From a checkpoint of a small spectrogram enhancement model.
Model: 4.34M parameters, log mel input, arch unet, norm groupnorm, activation leaky_relu.
Training: nadamw at rate 0.0017, batches of 96.
Data: trained on simulated modem signals in the audio band, 78125 training examples, 11.2 epochs.
Rows from block 9 of a small spectrogram enhancement model, named by matrix and row number. Rows with one number belong to one channel. Each number is 200 + 20 x the weight over its row's rms, rounded and kept within 0 to 999. All counts start at 0.
After each channel's rows are labels from the 100 clips, of 14976, where the channel reaches its highest value: "band" is the frequency band that holds the peak. Only what is clearly more common there than usual is listed. The data: simulated modem signals in the audio band. In brackets: how many of the 100.
# convs0: first 3x3 conv (model.decb.0.1.convs.0.weight, 96x96x3x3, standardized in use, each kernel summed), inputs 0-47
# convs1: second 3x3 conv (model.decb.0.1.convs.1.weight, 96x96x3x3, standardized in use, transposed, each kernel summed), outputs 0-47

convs0.93,217,210,202,134,175,187,214,184,170,215,208,135,226,195,200,226,191,190,181,173,194,213,220,177,245,185,181,212,179,208,187,243,206,187,183,181,206,195,188,188,187,188,219,207,205,231,210,212
convs1.93,209,192,223,172,204,205,217,174,191,157,214,229,215,210,183,176,214,202,191,221,199,183,228,194,177,233,219,215,206,170,217,199,210,195,225,190,212,188,233,220,215,202,213,219,203,237,192,203
band: 250 to 500 Hz (98)

convs0.54,210,217,179,174,187,202,197,164,162,208,186,159,205,199,200,210,205,197,172,176,207,194,200,201,248,191,185,199,178,243,202,252,206,190,204,194,200,232,196,183,222,187,151,222,203,198,227,224
convs1.54,214,200,226,180,186,181,234,210,172,197,230,195,217,193,175,153,210,218,180,188,220,191,249,177,198,190,189,213,198,193,240,222,177,209,203,217,237,194,218,175,189,206,192,218,179,204,186,186
band: 1000 to 2000 Hz (63)

convs0.2,233,231,218,169,180,191,193,201,178,231,192,156,226,206,209,205,219,222,193,170,189,197,215,198,223,205,173,191,176,244,166,223,194,168,206,182,199,183,199,188,205,189,214,156,205,229,189,203
convs1.2,198,224,202,185,195,221,214,169,216,167,177,223,181,223,181,180,216,203,211,202,214,166,204,203,204,209,208,180,180,178,225,207,204,181,187,196,189,221,218,185,217,234,210,229,218,240,216,189
band: 250 to 500 Hz (41); 500 to 1000 Hz (39)

convs0.20,207,194,166,137,153,183,172,171,155,191,206,156,179,196,192,199,176,187,182,163,175,186,190,169,213,196,188,204,213,193,203,232,176,199,197,198,214,230,172,199,214,217,255,188,191,237,226,219
convs1.20,179,195,193,222,219,199,151,199,224,225,183,185,164,218,192,231,195,175,167,189,206,207,152,197,169,180,225,193,255,188,208,180,234,198,193,215,208,218,194,213,215,224,194,193,221,195,231,231
band: 0 to 250 Hz (34)

convs0.52,226,183,204,214,195,204,219,226,227,188,176,222,223,190,204,163,188,201,241,214,193,203,233,203,214,211,194,196,178,195,212,214,183,179,187,193,184,178,211,195,204,173,176,199,199,224,166,173
convs1.52,180,222,180,180,194,201,164,164,175,204,202,180,171,211,187,225,230,184,169,187,204,199,178,219,198,190,211,216,207,222,204,166,224,190,187,170,227,181,217,237,192,191,195,196,225,206,225,218
band: 2000 to 4000 Hz (64)

convs0.56,217,227,168,170,179,215,194,176,153,208,195,160,209,185,201,210,204,219,174,189,183,191,225,206,243,198,196,205,183,223,213,247,216,205,206,193,206,244,200,198,220,190,179,200,201,217,225,216
convs1.56,209,180,254,191,199,210,224,192,170,185,217,187,219,191,197,170,224,248,193,197,219,183,239,163,214,189,183,215,198,171,249,216,171,222,193,223,223,198,193,194,172,194,206,222,188,207,188,164
band: 1000 to 2000 Hz (68)

convs0.32,227,224,207,227,218,193,184,180,170,226,221,184,192,219,200,201,234,212,180,198,196,251,201,228,182,199,179,196,182,189,174,226,175,186,196,244,203,208,176,178,216,207,161,196,210,194,186,196
convs1.32,241,188,199,179,193,198,249,215,197,186,207,222,236,184,206,146,197,196,208,225,186,187,245,204,206,213,209,202,166,198,209,212,173,189,217,208,189,180,207,195,166,169,216,213,182,210,168,190
band: 4000 to 8000 Hz (70)

convs0.28,173,183,184,168,218,211,181,181,175,206,190,166,181,190,170,201,220,181,184,187,224,182,174,175,214,176,201,179,191,239,193,246,201,197,176,208,211,217,216,197,176,210,207,243,202,216,206,213
convs1.28,214,219,202,180,207,229,214,167,181,207,205,245,181,183,175,155,183,186,199,173,198,172,220,190,156,206,194,191,208,193,208,206,199,222,235,203,198,181,209,194,230,182,211,190,221,194,163,207
band: 4000 to 8000 Hz (61)

convs0.91,234,188,227,200,240,187,185,182,194,222,204,201,211,217,204,197,199,200,185,194,222,207,212,224,179,195,185,167,198,169,177,175,179,183,212,196,198,168,186,163,195,209,190,200,191,183,215,173
convs1.91,189,179,202,213,203,214,208,223,229,221,170,188,187,162,192,166,196,194,229,185,183,208,209,180,191,250,205,187,183,180,173,157,192,161,180,185,189,233,167,186,218,213,195,158,187,199,209,192
band: 0 to 250 Hz (79)

convs0.16,208,220,200,189,180,191,214,187,148,226,194,171,209,207,194,206,215,196,171,189,204,197,208,194,223,189,215,228,193,202,229,251,197,175,213,175,227,232,211,208,188,185,191,180,183,252,219,232
convs1.16,215,204,186,209,204,195,222,191,190,180,146,182,187,214,182,182,201,216,198,212,253,197,199,169,230,143,166,201,200,233,220,214,176,216,173,191,213,205,181,149,197,193,204,227,207,206,200,196
band: 0 to 250 Hz (67)

convs0.82,190,181,206,180,209,190,172,182,196,198,187,169,174,176,177,211,217,168,196,191,220,180,170,180,203,185,246,207,201,255,253,185,221,204,185,194,236,198,217,252,192,195,199,243,206,202,190,210
convs1.82,195,213,202,183,231,219,211,174,163,180,208,231,210,199,188,177,155,196,186,159,215,185,211,213,192,201,173,185,168,209,189,215,168,204,223,221,188,172,199,184,220,197,203,183,195,201,192,214
band: 2000 to 4000 Hz (59)

convs0.81,210,214,208,200,233,175,197,210,198,231,220,180,169,208,194,206,199,188,212,218,214,213,195,184,196,190,187,180,210,186,212,228,212,176,178,193,200,218,195,189,177,194,221,203,182,196,202,227
convs1.81,236,182,224,184,223,235,204,212,222,192,150,179,207,175,205,192,208,201,243,203,185,181,193,173,215,201,197,223,192,182,202,182,175,184,184,205,195,205,168,180,212,223,201,219,216,177,228,175
band: 0 to 250 Hz (64)

convs0.87,224,186,230,168,209,201,174,179,192,211,205,209,228,230,200,220,214,194,176,208,220,203,184,195,195,188,167,191,206,202,174,194,182,162,172,188,184,178,187,186,193,198,225,182,216,193,182,175
convs1.87,241,205,234,213,158,194,199,197,244,200,197,209,183,187,197,172,200,182,206,216,205,226,195,215,183,243,211,197,188,179,198,196,187,216,158,177,195,187,195,192,185,221,182,191,200,194,219,200
band: 500 to 1000 Hz (59)

convs0.34,197,235,201,209,222,199,185,171,182,201,198,173,190,209,188,224,202,172,186,154,204,193,201,208,224,190,190,173,187,206,172,246,199,187,208,208,167,236,221,165,204,203,169,190,182,197,237,210
convs1.34,223,205,193,217,205,157,195,223,174,225,216,187,225,238,204,177,223,207,181,198,219,186,225,201,202,187,235,217,192,216,234,209,194,212,177,198,213,211,211,192,179,194,173,211,185,179,212,207
band: 1000 to 2000 Hz (54)

convs0.3,222,193,206,165,168,172,209,174,176,205,196,179,239,247,200,207,169,172,187,197,181,231,198,204,216,174,179,210,177,201,170,232,178,189,210,188,208,200,196,199,204,214,199,177,188,236,184,187
convs1.3,189,169,203,195,197,222,211,194,220,176,187,217,215,179,170,205,188,204,197,231,196,223,190,217,181,191,225,144,171,201,174,204,220,187,212,184,211,204,205,215,216,198,193,164,170,211,195,198
band: 250 to 500 Hz (50)

convs0.36,187,161,194,186,197,187,168,183,186,192,198,183,201,192,191,230,208,198,197,180,232,188,180,176,203,180,192,195,204,257,202,192,222,210,177,226,236,199,206,216,195,189,215,232,195,172,179,199
convs1.36,216,227,190,197,212,216,225,199,175,201,221,249,192,195,187,174,172,217,200,184,194,201,217,213,191,236,182,184,193,164,197,212,209,202,212,220,187,177,197,181,198,189,214,207,193,202,183,213
band: 4000 to 8000 Hz (52)

convs0.69,191,204,174,152,224,189,176,227,225,191,183,200,178,176,191,204,178,200,208,165,206,175,172,191,241,237,161,187,218,221,164,193,206,221,201,201,201,219,212,191,223,198,237,163,216,192,210,194
convs1.69,214,186,182,169,208,204,178,170,204,162,196,214,198,186,197,207,197,212,185,213,251,178,244,199,202,160,184,220,192,176,212,237,202,195,200,227,196,190,207,197,182,207,180,222,211,207,205,199
band: 4000 to 8000 Hz (53)

convs0.27,220,197,200,182,232,194,188,204,200,213,209,180,192,230,203,210,221,193,210,226,186,191,209,184,169,183,204,172,214,179,230,237,179,196,210,193,188,192,184,181,196,219,222,215,188,191,207,161
convs1.27,187,195,208,196,214,199,179,185,221,192,227,205,202,149,232,210,174,214,222,198,160,215,185,207,175,237,222,175,215,185,189,177,182,195,264,186,194,209,202,196,233,201,209,169,177,192,192,189
band: 2000 to 4000 Hz (50)

convs0.50,193,197,176,222,162,189,176,214,209,217,195,214,178,187,158,205,183,185,196,191,233,203,179,216,229,226,174,183,220,199,169,200,197,205,199,173,180,186,211,205,216,206,208,163,197,205,222,203
convs1.50,193,180,213,178,198,202,228,196,189,199,181,205,180,240,190,192,158,165,220,201,203,186,215,203,196,221,229,215,180,188,204,215,208,215,195,213,202,215,229,213,168,194,242,209,169,208,201,171
band: 250 to 500 Hz (97)

convs0.22,199,198,205,201,197,212,216,181,150,199,196,170,208,195,237,195,188,225,186,170,185,238,186,213,191,201,192,218,152,193,192,206,189,182,244,236,215,228,193,196,241,218,185,213,193,202,193,234
convs1.22,235,194,192,170,190,190,233,203,190,183,218,220,210,168,194,186,186,217,207,222,201,165,229,195,201,193,234,198,175,198,210,221,185,196,219,208,226,207,219,203,182,196,210,183,188,206,170,217
band: 500 to 1000 Hz (38)

convs0.76,229,211,156,150,182,199,174,173,168,207,182,142,198,189,193,216,182,194,175,152,195,211,201,190,237,193,190,202,200,238,210,230,209,197,160,193,233,243,196,213,206,192,204,221,169,232,226,215
convs1.76,202,222,250,189,216,208,205,196,163,160,235,193,196,249,211,208,207,261,185,185,239,215,197,179,226,180,186,207,212,193,201,185,185,204,210,225,218,203,217,196,169,196,182,223,221,182,190,196
band: 1000 to 2000 Hz (52)

convs0.45,226,197,200,154,256,210,177,211,215,194,205,208,198,220,205,210,196,181,216,217,197,207,213,212,166,223,188,176,231,190,168,198,194,203,205,186,186,192,210,168,182,207,230,156,221,175,202,181
convs1.45,196,166,176,189,214,223,202,199,219,180,200,197,195,208,208,223,182,184,199,171,182,217,250,204,204,222,171,237,181,200,196,203,179,176,198,195,167,219,205,197,212,162,198,160,211,177,215,167
band: 4000 to 8000 Hz (67)

convs0.77,217,220,209,195,222,208,181,194,170,217,183,179,197,218,202,223,214,203,173,179,215,216,205,223,236,194,198,195,196,230,167,200,211,200,219,173,205,229,215,218,218,210,194,173,191,193,220,186
convs1.77,176,207,243,205,169,239,215,194,173,178,204,186,200,220,226,184,193,226,179,236,234,171,218,177,210,159,202,213,193,184,213,222,187,196,194,206,190,190,219,201,199,173,196,184,218,193,200,151
band: 4000 to 8000 Hz (54)

convs0.7,211,209,226,189,200,193,180,172,204,237,205,200,204,239,246,236,211,215,179,210,211,236,207,223,166,210,224,204,177,198,189,176,198,182,213,182,208,192,169,207,199,212,188,188,224,210,184,205
convs1.7,222,213,235,215,166,228,221,227,199,190,173,211,204,185,201,180,202,203,243,203,169,224,178,213,228,211,183,192,162,197,165,196,174,178,181,183,155,203,196,209,225,198,184,164,185,194,222,164
band: 0 to 250 Hz (96)